{
  "train_examples": 195000,
  "horizontal_flip": false,
  "encoder_widths": [96, 144, 208, 320],
  "text_encoder_causal": true,
  "text_encoder_bias": "all",
  "text_encoder_drop_path": 0.05,
  "max_steps": 9900,
  "final_lr_fraction": 0.01
}
Rows from block 15 of the image encoder of a small contrastive image-text model, named by matrix and row number. Rows with one number belong to one channel. Each number is 128 + 32 x the weight over its row's rms, rounded and kept within 0 to 255. All counts start at 0. Numbers have three digits each.
After each channel's rows are labels from the 100 images, of 14848, where the channel reaches its highest value: "top examples" is what is common among them. Only what is clearly more common there than usual is listed. The data: simulated telescope pictures of galaxies.
# convs1: first pointwise conv (encoder.blocks.15.convs.1.weight, 320x208x1x1), inputs 0-103
# convs3: second pointwise conv (encoder.blocks.15.convs.3.weight, 320x320x1x1, transposed), outputs 0-159

convs1.215:145140125126069089078139180139117109121136128151131095081128099132154125096143117114170161109122132077136092133125110103101194045160107098091084112110052109086084139122163120155074094104172098090114154126144112101144141143075110167107141131090133120052175084096110176157105187116111127126110138097058066165117137
convs3.215:199147075172103184120074062116159155149122162154075080111201079110160107171153129139148150105108116175078166148143110136091119087164105168137087113107113118113089155152162098132098084122119121108129133142177120152165124157059129143136127099132112161064162078176141141080144149151131089181064177173126087146045159139112119135131139108164110169149167155168087090101090100125182166130088158168182081136099086151158146144150117111112108150149075184120076152176059067145155182138123158
top examples: round elliptical

convs1.303:061107081107092144125161069086114153185116117080133123112124099139123133054153090150119170095130128153086137136104113156147100158091143128139122096131158130084078143091105112114131186085145122142168156108145176148170173130085146115128155125152098136158118149160142134158102123162178187151087133041122141136072117
convs3.303:143161116127158110117173112111141115109109195143118109088177105116136084156160032067164142133119195112149098106117129132154127102126128123110116130130144121081108144155134180132108108051097117099106116159152101087093162103083108144086124160155077109129090148072111144167091126103170166132108093116077126141154125109149108164123119159062056108154121192076124164175105144144090117149163187112116121142135120151072116159030146089089117164116119111140084129151134144140069095143161117
top examples: flattened elliptical

convs1.173:166159120147081103097147118168114150125158202077081105067102077104109123086121144094038132134120123123113136209107133177097161126122145097126128252159087107092115141108203112102118085191070077114130145162165119154161124089141130070104156092083136144048153083151164138116100185147147100124121133165128077158086117
convs3.173:096142143063114113105108171183143085094149062141121103138127166157126123064063180114063114121136090112146112145120134137139148137086195133108157149112142119101092147145146108101180188110119105178102197154113213143104126115163104138077102099097149087137132157074209124133153073216082101117124107092127048178155142122099141107132120132096128103189168143092130098145175154112107096128137104127099201099131190104102097103158105142098147126107153082096115121084126118109115108077110133
top examples: bright star with spikes

convs1.265:076106148148082144181122150094107138099164121111095138178194110122131121132115168120194159161087035122099052065151104125127102116162112158117159125145171151140129135100137122122159124059103162113140160092097123140149106136110123103104097100075140124144160135181082127087129143136143130124092104160118119118089117
convs3.265:116121116123099139106126129133126178151118118116127155227096125142158135099207090090107099060102204102182207144218102130180133121104124111105110115176111116110160100143092188166121129143160157103082150128171122148127105128157177165138153099086115204120109168082138093183086110123199124115156183096089111115166141133117103195135144131117117079145148110141118123092119172096085107141124219185097120175133109075149126124121146090133097115135123115075138126144175105074167087084199146
top examples: lensed arc

convs1.71:110123114128126110113112127172131098119126134106091116106155150127180103127159135141177147088063147101129140174139086106109112142122101091144083183176103101106131151170120125160115136125105101118129139200128152116174086084096154147107148094118113155070211080142134173153121146131158109107149112178078105137070108
convs3.71:101094173085122136155111152121127079082122106095168128138070118117086122090089121136128100187114100080178122129122121102113113181107186103110142124104148122131144076086091119108175174101127113122190085080136124091053076114196116092062111081128120118149104142097143105135115107139086122109119075092161154120127084103102152113118124119077140096181115115080166186129141130118064096119109112097047155103097164165099094129080092125142070144114140032102109125065104189163100088130127075
top examples: bright star with spikes; ring galaxy; irregular

convs1.319:165151166150109082070146143100089092163184163173101134115098152139116095074133112140142134106111124115149017165140093113171129111138230109156121108075149068134123142120119103138156101110174160154128128068155120095167158121151111146113154105144189153144176124079177155107124077109159147177117185110162151095130124
convs3.319:066142105084109026005104120137132151192186150119124016118158138142143102136138113116154147120064129109100116136136081123147160119099121079133119137104137131122188164099115142127172130150126079126089148115150138198170088129128111131158110082156108123153109134073125106178142018143167061139138171116101161106173103139139135147079167162150126135151133118215141205167113101144150132088153117167155131112077123175163066172148149146168079187203138134136028133151181140096182109093120127
top examples: many-armed spiral; small; winding: clockwise outward; tilted

convs1.274:147168145101165108136113113112116172097168107131116173098109134043152150147143081135112157103089120087161062195151102127131115146148148123093176136212101113073092124077127118104147123093120086104114109190175138132150148123063116101134123147162131136145137133151137149077128094110113117096088135143066114118190097
convs3.274:144127112094158121113124121115205137067128105204107123134114110178086139095158135151105145153121098130109120140108146087074114111149129126145131124091110142055161107138136163087123121034119120171087109133152120075086151093141154162189097136163126120197173202113137178137151111117123125156121067082083130154141086155151152131119123181098137069153146168083171107180147124120137063173214118103143126119175150067116124136060122108073104090201185068158138147156089167076101149095104132
top examples: flattened elliptical

convs1.278:170126055117039133178192130129137103120124143150123125191148140117111077181182137126106152134096166136102078078110143181121095153129105158142138119078144132129173148106129120139138048184148097093157153140151129164139072151133149138099156069088137114122098124148102109080128090129147063143128129121129099133160169
convs3.278:077142147082053122114132085102190155128122122079113114183119081102180184143079119080115095116080116105152135122122110107143107110167098116127104117106101082147107168120090128135094102126125153147096106164137089139143140105123148142100130084031116125090107080092116054093144105100139155139131159049155150087139116147113129110165115089195096089178102085125103135099100115138150078078138115162096107136081107128099128105145143102102094080135135147116126089245144123118140118103185151
top examples: barred spiral; winding: clockwise outward; winding: anticlockwise outward

convs1.284:127090135127124164119163123157118139129138145097135049097143120110093137154114113152111128088134100123089172193160134134131109129071111099165120124128159130145141133119101112116118119050076145131130119106101163158133109125059137127180129147147053119087124119093124180090050113153155065058133150170137101117121160
convs3.284:166155110147140107119142101131196103027147128105105135095108122102126087073177103183078151144125129166119070134077092134136130137171108113131109138168073173111098122141105121152121099143179114136090161132118141077101103178151047118118088123135113048175124106164097112137142146117133088091158110137136173081101140138147104207128159110108119151100150154069165106118120041157069154101110101081111086157083075101094149162161158153125096101114127113187106171104123178150119096083180124
top examples: ring galaxy; small; tilted

convs1.73:134112109129148068094103129149139087158154119164082090075199143077142072086140122166171117136125151159122144148158118091124198085171141114169075183139157107181124167161098124144125173135157089174129126087177144115092103087175097074095098097162103112100148111060154149096076166136128107098116222115077111149128111
convs3.73:088188091107123151161142094089155168112123113115107153136133103123123082115156114148144111111151148124148131129156148157158142098047039153148101125132118097115130131121194146116101074097116179127109186169218075100113203097164156132132117100114089113102162130177128130121139115087162159111142114174073180159113122165129092117148113150126059146128085164119110139157094118105134148131198143124111085144178094116102139133116139100132147113168136157142113111123126232181069113144159119
top examples: round elliptical

convs1.169:164119106145124151065143166124070131109149127037106137108175136118093105158167111144105042112113159156058144132143146143112113126092110128115130103124089149109183129109143123174103133168141165065151117095152127194081175176084128167154128137070112130166134128117146145119067188097077119197143118173121100129150142
convs3.169:149098156096136121098172142109095107128125135114125201151110138146112152115122108061121130184136125076123119110117082087089139116108127137123095155155144136075054123139118065079106120030100146124088154166166092148111112136098107077075119186142123105201110133056116109067181114113099230154139162133091118086073118121138127089096127147119165134124081138113190168099111095118085135106159106163080122139166130139160080139101098120081124123098138130148197125120099135154160086144124145
top examples: round elliptical

convs1.270:132150100188098112061137125160139141131176149135100092082118089136084125145109130133121098160150165164116145202096164114104110063184162079174084226172127140185117156173153101129088117149158079144158160128139169125094151142163095137121167121080133141123160095146173130134129123150131116095120115096144091177122098
convs3.270:177129131192163162170118100109137133123102210118105136130143088125147093136114101161228144124147207140141107126129141149119101117135088167178111113147143154082172120156091187119070078097086143074112108128124059125156147155115160147111086112149119135123123117173074158142129177047183147136149163147130132121163126118156130177123117184148136119102108147158126082168091110114123146165193179130157089171155103099146176200095159140106110165111129153148116146156152147094152122160197131
top examples: flattened elliptical

convs1.230:119101137070105177143104120145115085124150123123173162121179194118139165108118116120095153083150141152146152151186112152214078141131122114118232124150120133123151119103082133137144159097118159144127222167128109178184128118160106169124106086127105091134186107139123150163111123139203171200106134183180171157100136
convs3.230:129210143118129154170229126126122137203095168157104156115119143100102080154136072066137127184139152117166108104129161098166138139125145130185141118144152133103068155179148141091160144112107130114161136138164144171126172099122123084071171234123079106127112096068117135140050108121113188121131171130115039126142151175149122175142149125109041156146132190210141181126178095117150131097125124158126133064148145119122109126124144120116124173105138127197110137107109211150082079144163077
top examples: round elliptical

convs1.54:109133152178052163117147138118086154116201090116100086124105094156130108080115142181121163138104106128104046091093060138155134118112145183185111118169134093163147110094128159128135182110159127102153158151108096143152139104133119160108204105061176173128171104159154161157144153131149153108164117112178174131125097
convs3.54:040148165064189063102104141142132130153142118148145145125122121142145167098117111130104083153113108068151161113207149185103132157117137107086105115119147100188140123151046088135124146166150057087093114124134142150134061125160155127107138074157095162110133120101151168091080065134165145128116121212175151101062104140039151080108117127132193184166117156124105113112126171123129203063129135107136132166106154141160066120176099125128096124154075192072188122095122137111165150128104123
top examples: many-armed spiral; small; tilted; winding: clockwise outward

convs1.75:154174071129141103132145090169136078128131214146127162160152113148117140128161115108083201136071111112126165118127121119095144132118157120097146255133082123138103118109166106106150108121068118120123120130143162085113117115164110110074121139110136096104137117084178070121138149131138117135120160139117137121121142
convs3.75:137111155112140144139135205245132111128116122133164153124131212129091126126101129116109137135149117126110107125114117146096128185093203143155202141150117128111112159147142119091215188143130139128132157110109242120115114126102116108138117156139159108129104126117208138131143127213117141123180121130123112123125128164145140134175113140112142123122154095135130124148230139140108119169108129111123223089112212100113120117138116153097148129120126136137159131135116109104122123112118131
top examples: bright star with spikes; merging pair

convs1.267:159162177164117165062161130144192140084139091109093109159086168132107117123119118125132182061086157141132137116124093157146090140110104115128158142164161137110128091115096149141113153129132146139071109113131149164190156143119146085112112101110151163150173089149130223117094185085173097118143163131143148236094124
convs3.267:053140100122084084121159133155103147120115071089071172105078159135088131100142100125068072109116145103206138050164161145148127101124126089060128126157095084065128098130084122108140107172141072149109163109126146129117127118176106139142123215116111162167127117094141070139125118130142111082099108150122084089127105160064116169098145112109085176118156138119150105088129129106098168156092110065093127066167117122144093088151145186177146127116162141098176077042142090139126121032164077
top examples: two-armed spiral; tilted; winding: clockwise outward; round elliptical

convs1.17:102175121115147101170097115147140108132111127099141102034050123133127076147139124122115181173066133068123121205151123116109163145211187137162133197149095080112125156117129132079134135070084109127153132229153137043147091106109054116074138153116193159103133158143087109083122134155099110109128204125065148073156112
convs3.17:113088105100124105080113107100065150165119150095108156097138102138155119102139088133095122104081138114178135144132069136078114088116080078162132126097097141126120096145153099117089100095192072116097124093169094177160082154121131104102130157126139116171079110090103103105158096114092175144149170128088156040074074093174091177110119114143141105170160105187171135091115079125102144134110105124130083166080067078176083145152122163086072089080146112145116136110079089057199125071160107
top examples: many-armed spiral; small; winding: clockwise outward; tilted

convs1.27:120123163105109119118113171125083115137154125096106135086198094103122143116193119207164148130117207115136087168161113141125127145093120146140076103166134074162120157154131111090181138074121085105074148131130133176124092133138146161065168087088100122107201122133099129082128126110142085097131112126101102112120126
convs3.27:130128097135116143087146078088131157145125136079090095124155074121178157121209113116110134113109169127167154115121143147132125066124062152081099106150151149107124158132104149170068069126070145142165103131151068155177162182066167196181128106112105146056134140127093101149103123079159093152081155121091160104166147178071120165118130117126131122164088102150059131087088146141129132135181155160132073142142067140137129156098164099136164126107152152117126145141138129133130105114114164
top examples: edge-on disc

convs1.176:125119111159123168128150171145127150176188137117121106107139143074133147127177082161102148093087159169128154156135101143171091118135086135124099084122061141175133110153105138111120162196131079148173111128214096166132101155174109103144182099110088114117131089116177115133156086143181118116111074076125082169123131
convs3.176:126095140142128131158116073096145117091143063088128140105083088107119159049081156138065091149102074118109132129126126115118151128161123077118106142127104113179095127093124072108101122198151118131103134085119113140111093097173121082072109110084141111157131128143110106094137142121101146098078142128198135097106074119117123077143127083121165112111128098119141084088100142112092126099070073105092114102087119106127145087220117181190080118113133154113150111067130129120136086103092119
top examples: flattened elliptical

convs1.201:128137134134131128149142127139046135165159167150101098142114105161090161103126125091140162120087093092095119090148111091107182107126126083153109214137146136148129205132157104069131152095108118126138114164175132136122117134152061104106132082101128138105128102085135079114151212163166128097104155125132120158117133
convs3.201:207104122171152132147098167159202093144127191160136128111170174133174145189095190162183189131129082203150104104084095114098114146124169157154171131130118160102102150112163133113145150147134180119059110127048185123141146139112094157136075123112207098130160105173190174083140168180113101118163142120105134132119164123176171093145107095140154124097117141138124084131172100147159120090148104155153159115118160051156165158178067130092156098114150136133163146165108084064142156163094150
top examples: edge-on disc; two-armed spiral

convs1.199:125138116157070161130152123163133104122076136066146176115119117090145162246125093160161143157148142097114127087173101191089123061169121155192173130110095152149173088099156122086170087116091147087099137098124133134106166133144108110177131139067170132135103127187135123126112108067157164139100147127129084107149181
convs3.199:162149125140132096145192107133073086165103218127120171101129124107115084174087081113219186133142193134118128130154161128199149130085134155131123108169130151087031163131125109074146109139132125122150098128083132167157127189079101086089127195109115088116127111138108116123126143143104162159115133131149204105139188207146109148104085110135086126072111138201120098140102095148143156135119132089140133183076120138133136210158169110132149177121087167140133150195196084099141131181146122
top examples: many-armed spiral; small; tilted; winding: clockwise outward

convs1.129:124158115155113123146117182090090176080133133141091061108223128122172098126087135137189134132078096159112052097147104077147130178153124201103106109111107142141206135117132174147130116123105094111133119164121135176123115144088098198077211129084131161161161136165125124149085124117158141129075100107119149125118133
convs3.129:064127160095078104120139130121099120097104114064153149140101118133145161102122128107067101118121123119168162139154084174129133143115136111097124085150159122132152126146122133172145151107171090132105103133150103119122129125177147114140141130093116145011098184084128091173060110129131152145149104176103141109138132139091083105132151137191137200146163119093025175128102143137140175111151157125096139181102120123144104104095077164129099087167101146084179101144120099101115107097114111
top examples: lensed arc; merging pair

convs1.156:163139155168114141024132187104107095122171101089052123148155076121128164156155121194159153182103202156106088135152126093085097072141129099149139203135194061135106145147170127117154087088147139130096157121171147137114117168150143172136158126073152167125147106150127130140102155108135153094121135176129087135104141
convs3.156:151126140199105135139088096122115130153093136118110137105157154110182127146120160124152155068117153194108096128100130140158115127207106140168147109147136146106178147189191183091089083115071166135126100156137064118169148178098134155136060094102147093104155132172094105158168182052130121165102156137122106123120137143176131110137084082181114114085127107150140038088137078127163125145186079142195105199149100096162194143127155138137132135106146179151123126116142093093163095136105132
top examples: many-armed spiral; round elliptical; winding: anticlockwise outward

convs1.233:124100143169112255108139131082107192110172061093196134096113152133106157096176118068156103113117058153158109155132078107125043109155118102150118110142176127120067129106096117168083135120139067148120195124106145132175111151113145154075098091082143116136121124154126125107138129144141126149145130152149164117099120
convs3.233:141131112106101097083065123084092185124138095074111136117095076161123141083115178120076128109120128118141160137185097113117119068132064140150114135181161135183125125109151092147121084205149172158112148103112096126125202122125116109155149057134164160109171149112138119109151112119114101149151126130102150157097193164102130101120112131121165156132152051102134164105086186119141125194158169112159074156174076144149109113152102122112151146169131180097126156130155068156141125122134164
top examples: ring galaxy; tilted

convs1.132:094176128107118169129180179112117155056130052139102158136126162153134120155123137111161112167115148189133124125129092143189071151155153139205148167165194108115095045102153107142117154177142128135094172188096127171157160098109136156157083109097119159148140155190066150119148144130187081133167141138176197127149130
convs3.132:152091144106173092090075137159154184134125154141164148172144134142190196136142140200150146101138172145123141175132111153149135155119150144113154125148129150193130117130124151189150172165173128115052089130070152123137104164098129148126115112139171147128145137163164208152155130128101087117136129183124152087129134168154145148131107163097200138138137158085110117145140134152094139114155134142126162178097160018145127182150200087109157098144127148155162147111135049027156122142120184
top examples: lensed arc

convs1.28:141138093148149153081124109124055137166168139098155123044080117145146142125127165172087091140105136173096150233130113131125090095109062121125178108108106181129126116136067117128091106119116061147089116103066166161115137169065168072150144157122080145109126139055162170149085107122107155117142156144171108128124102
convs3.28:158158118193103194207112151162172101100123090080129098132115157088114104074125097153052108116113108120206007164077125110158136150134173122169114124145076089128101117109136112120135127137170142147115170112146164089094110116171042137127069082094116038149101140170142104119129164174127125123141094103175098104097119165119136170148158129123110102138113083106135186105145081119089114078062083124066137097071097108097160091117172148100098110113138126134096103117121146129112082115165120
top examples: ring galaxy; tilted

convs1.90:130138126127112108159159058171047137181161136148103144118123108096140149091107106067154143186095091074100147103115135132100123196199137142158163159133106146128109145147112111053200138088110134096061139174139107118171119108125100093082100122072155155064146154112178079097082158145149132120084136161125158072180143
convs3.90:134120119100135058116098148156124110088134206228096121125149165135106138197151170083200189128134116113149110153135167192137127144111164109119131148132131159119092173086129131146159155059126119169101065173185128132118086136142124142132109153144107085126148124083138176120172063148144094112143118150164157163094134138177150158128099139146152134155118161103128182177129178106183153128115090138166143099129152172106069142095125122115159118099159110151156173208035095156077175169146141
top examples: barred spiral; winding: clockwise outward; tilted; winding: anticlockwise outward

convs1.74:142177137134165207102122128094077058145166118115119134129160117109145115108202124086114136106185115126136089089094128130088074136122116164114134146135148124193138176131107132107146088144115130090128114180176145094058141075146155098115145147102126158098134118144114012151133087102126135044143142104074128133168104
convs3.74:108092103071133079071185153158076082119106190126123202134056140136064119155124157103144151183099116091116118141106129120122124106132137136137136138138097202088125123102100087017117107083128145122118083111128136119122130191107155080098102160115147156105119118076103094123140089110045147143133119098094166098118112154149106130109088127121121107118112116135125129106137076116124118089126113100118132114152139098153082177065113163146169116202142115147161212094155185133124136186099099
top examples: flattened elliptical; edge-on disc

convs1.56:139126114107080146120137084198129130113151146118153158077118128117162104178091089163092141122089128132134161161129158219160096185054120122127102167190043110119066064090129121133131135203119063159030182164147138137159097100161113150083179116112151122062164141140141162117139106118149110082164141142102088129148124
convs3.56:128156137111166059122116143154117072112136128177175112143142130119187118125179130098142092084127127111148148130128077077164124158134130126093129109106127050173026135133090121171162145177129146116075111124186153172129133093170138136115158072081102118107130066112112136148136098133124115121132155098087142142138109171143135100129155129124103081087054136156128111164132156119157105094104163113122137162088135142109113127156117103146179166095132147085093046121180223128115112139091124
top examples: bright star with spikes

convs1.125:159140148118143196108133148145084088090180138111108116117221122103127140107216134125099155069118184118138120166150100106102122073144106158153163121161109127157142102110132122082152090109117077142080105127198118180141099104082107126061102094087111102087133065106119056102118145117113108073127103119136085165153136
convs3.125:117141089116116079182111119159115150069142141143097141069051108129071105155123142118116103134120129120194151147119154094123149139122129094148124147113082118105170105104117103061126138149186108144039098110186139073098132050185137011139152158095114153143100143114103152125178118131087161100139094079125129152142088105160125105107105168085090095135117128071158051129114114104086100113101122056100113122146124079077110078139122121130120063128123104122134114158142131086075144171147132
top examples: edge-on disc

convs1.264:069124142124132186094143142149099092126113106119144136120171125110069112179132136150250138148116125103094078136121118140129107106162133150178117100066118091122169078104137146140126050129139064142099157088125162137134120137101143143161108110066128118085141131111113157155142093107106074150051181133145134077153150
convs3.264:160110101092154080198130132125133174100156155154101130104091111132104239135122171166145095141115027085096115075127212143131147088103117094102126113091096098101125107158127130095136120120054105130142153158135124082121168065114130112162112096103151122113107129133134148147115139111126143085151079135121045213180129078116168074119135088091175164174149095093130021142117072089141144046150061111109097130122136104125113117113150111103138126174111138114190095102122127146122156166112122
top examples: lensed arc

convs1.166:176116095105110132181128174131142107117141123151103140186135145082154106182135094131124119103064165144173109073116144166177070075092115153204148108151114192103173079124117120134124135079090114105099159171173114156131109132107117111144093155114104084079109065136161124099120120102120083126198106150153163169098128
convs3.166:154122141158060146126122118145153180087129123099138155164107132128098157117168079099115103069090196128118202162204114125128125147125129051145130113158105127084133115154091141122137136105143170106100154148139144100111094107139191095168211097065104193126094158122131067107116151139160121176140158138156186069130085159116067155136081100129126143124165100087133079107128175078102125107114197107098125162098108075093174152138186132131090111142157153102177125202106107039102089112134232
top examples: winding: clockwise outward; two-armed spiral; barred spiral; kind: merging pair

convs1.13:118156194163110124090150133074055088172146146127102080081103057136128157089142090074087123107121113095109064154120092094129123106151214125162131105113140055136130162107135090151121117132095078104104086117080139106127124131151094118183109081105212150165138100125133190125120121119137165113137130141105105116164106
convs3.13:234136157202127228189116126075114186125081103092128115154135094124116112099147170147105086114198172128108211149178183122089091124137120177131135084139160088140101148123142115164134132154121213119172093157145121083125150111135203111092181147153162216151193112168130124110121208134106101184099126130159126159117170087122160135140119140134102142131119132114120179137112177061145108176155169122139109122179120102119184107141148099106159093091091115128121110109107097201105129098149172
top examples: many-armed spiral; small; winding: clockwise outward; tilted

convs1.249:122143118123093128124105173170104169119148129095113108163189138085151096200128127133143120130105107135083135150113113245165153167060099201106196160126126125111132130066111133139134124176149131110058100155156078150197119142140116159094133088104122128143128123100122156164180135087128155102124168168119139098133169
convs3.249:094108051089117117106090108149166150126133150112067123154108132167096116109123112120132117105147166081092165070111151148139115059199101117146084126124137129121179126122127110113099091118084115104075144087098135110163170110045144127132118121175145175107138144102066125144061113120126104150146135135165111133118152162125109119126158118124157142121093111120135110117125146078079143155116098218136067113143105125131097160116128106113080103126086121139115141146101000147149137122135100
top examples: bright star with spikes

convs1.218:162112156127109131165131173138080147103138101132136080105198129077126123106232115101110115072047072152111132148106103147111089126167122179095175121115145149124172144069144122114155171074131152116106123163218122214128115125098148168071187139120105157078135095146116076099121097147140120116129176143093154149143130
convs3.218:118123107120139105152090122137145151126159147158133115112144145135118175158157124149149114129096128146123170089219089154083166110135114109117119122123107124153103139104101083094119139077129157121057122128150123135125138123170158139174132080161113158082099148141087134104131147098109048165104092162160172205117089097143122148144074102139208163181113164106110151094119105106150165109168155154140125135152134148103139109085076149087156164109210106113162107145070175096137175183115107
top examples: edge-on disc

convs1.207:155124154154126198087103227160094099172137108092111141139200123151164187116153120197089147132109182112149152136095126096110077134083119109112175114108145117107103160125091108097133126121119143102086114083112142130136137165094196128129103129137098125168131096110100134101060197127135140103147114196119133131146134
convs3.207:095157169092163122134105157180202114058124115172157139092097157105096140144161109121136128140138118076145106092127177120178114148107195104112136147097107129114156104152064154173160173165151089150146126142099195069071087082154071123160128104162100109146100122093156150169127095170130123099155062116130162133137076121113142137124162142081114106148125155076162139184159134111103114140084111047075176117087163144079088099134146126127098118160110101117137125116155161113084142152162107
top examples: tilted; many-armed spiral; irregular

convs1.237:109073126113125190105165108078161046105125131123090119186134144119151168060133152131158118103099084162151170154125108135144058146091084084160126150080118133129153125126023143137117125149115157176115139124156131170150088116125132101120123072103103121100145129132141166122063106092134163136154164153157193168137156
convs3.237:078114142071114059095131078098076136107123137107150139202098132131115124106201138111126144141083127083133151124166075154143138126134099135127137122171110141086123134114132082120087098169171128100131133124153083132130112190088118082139139116133158146070100092085088100059067062076129052139107158181160096104076164172103124149112162121180152168172149102127063120055115090130126185086131126096094114100138110152143065177182132157153162153118117160115159148109126154141170111102138120
top examples: two-armed spiral; tilted; winding: anticlockwise outward; winding: clockwise outward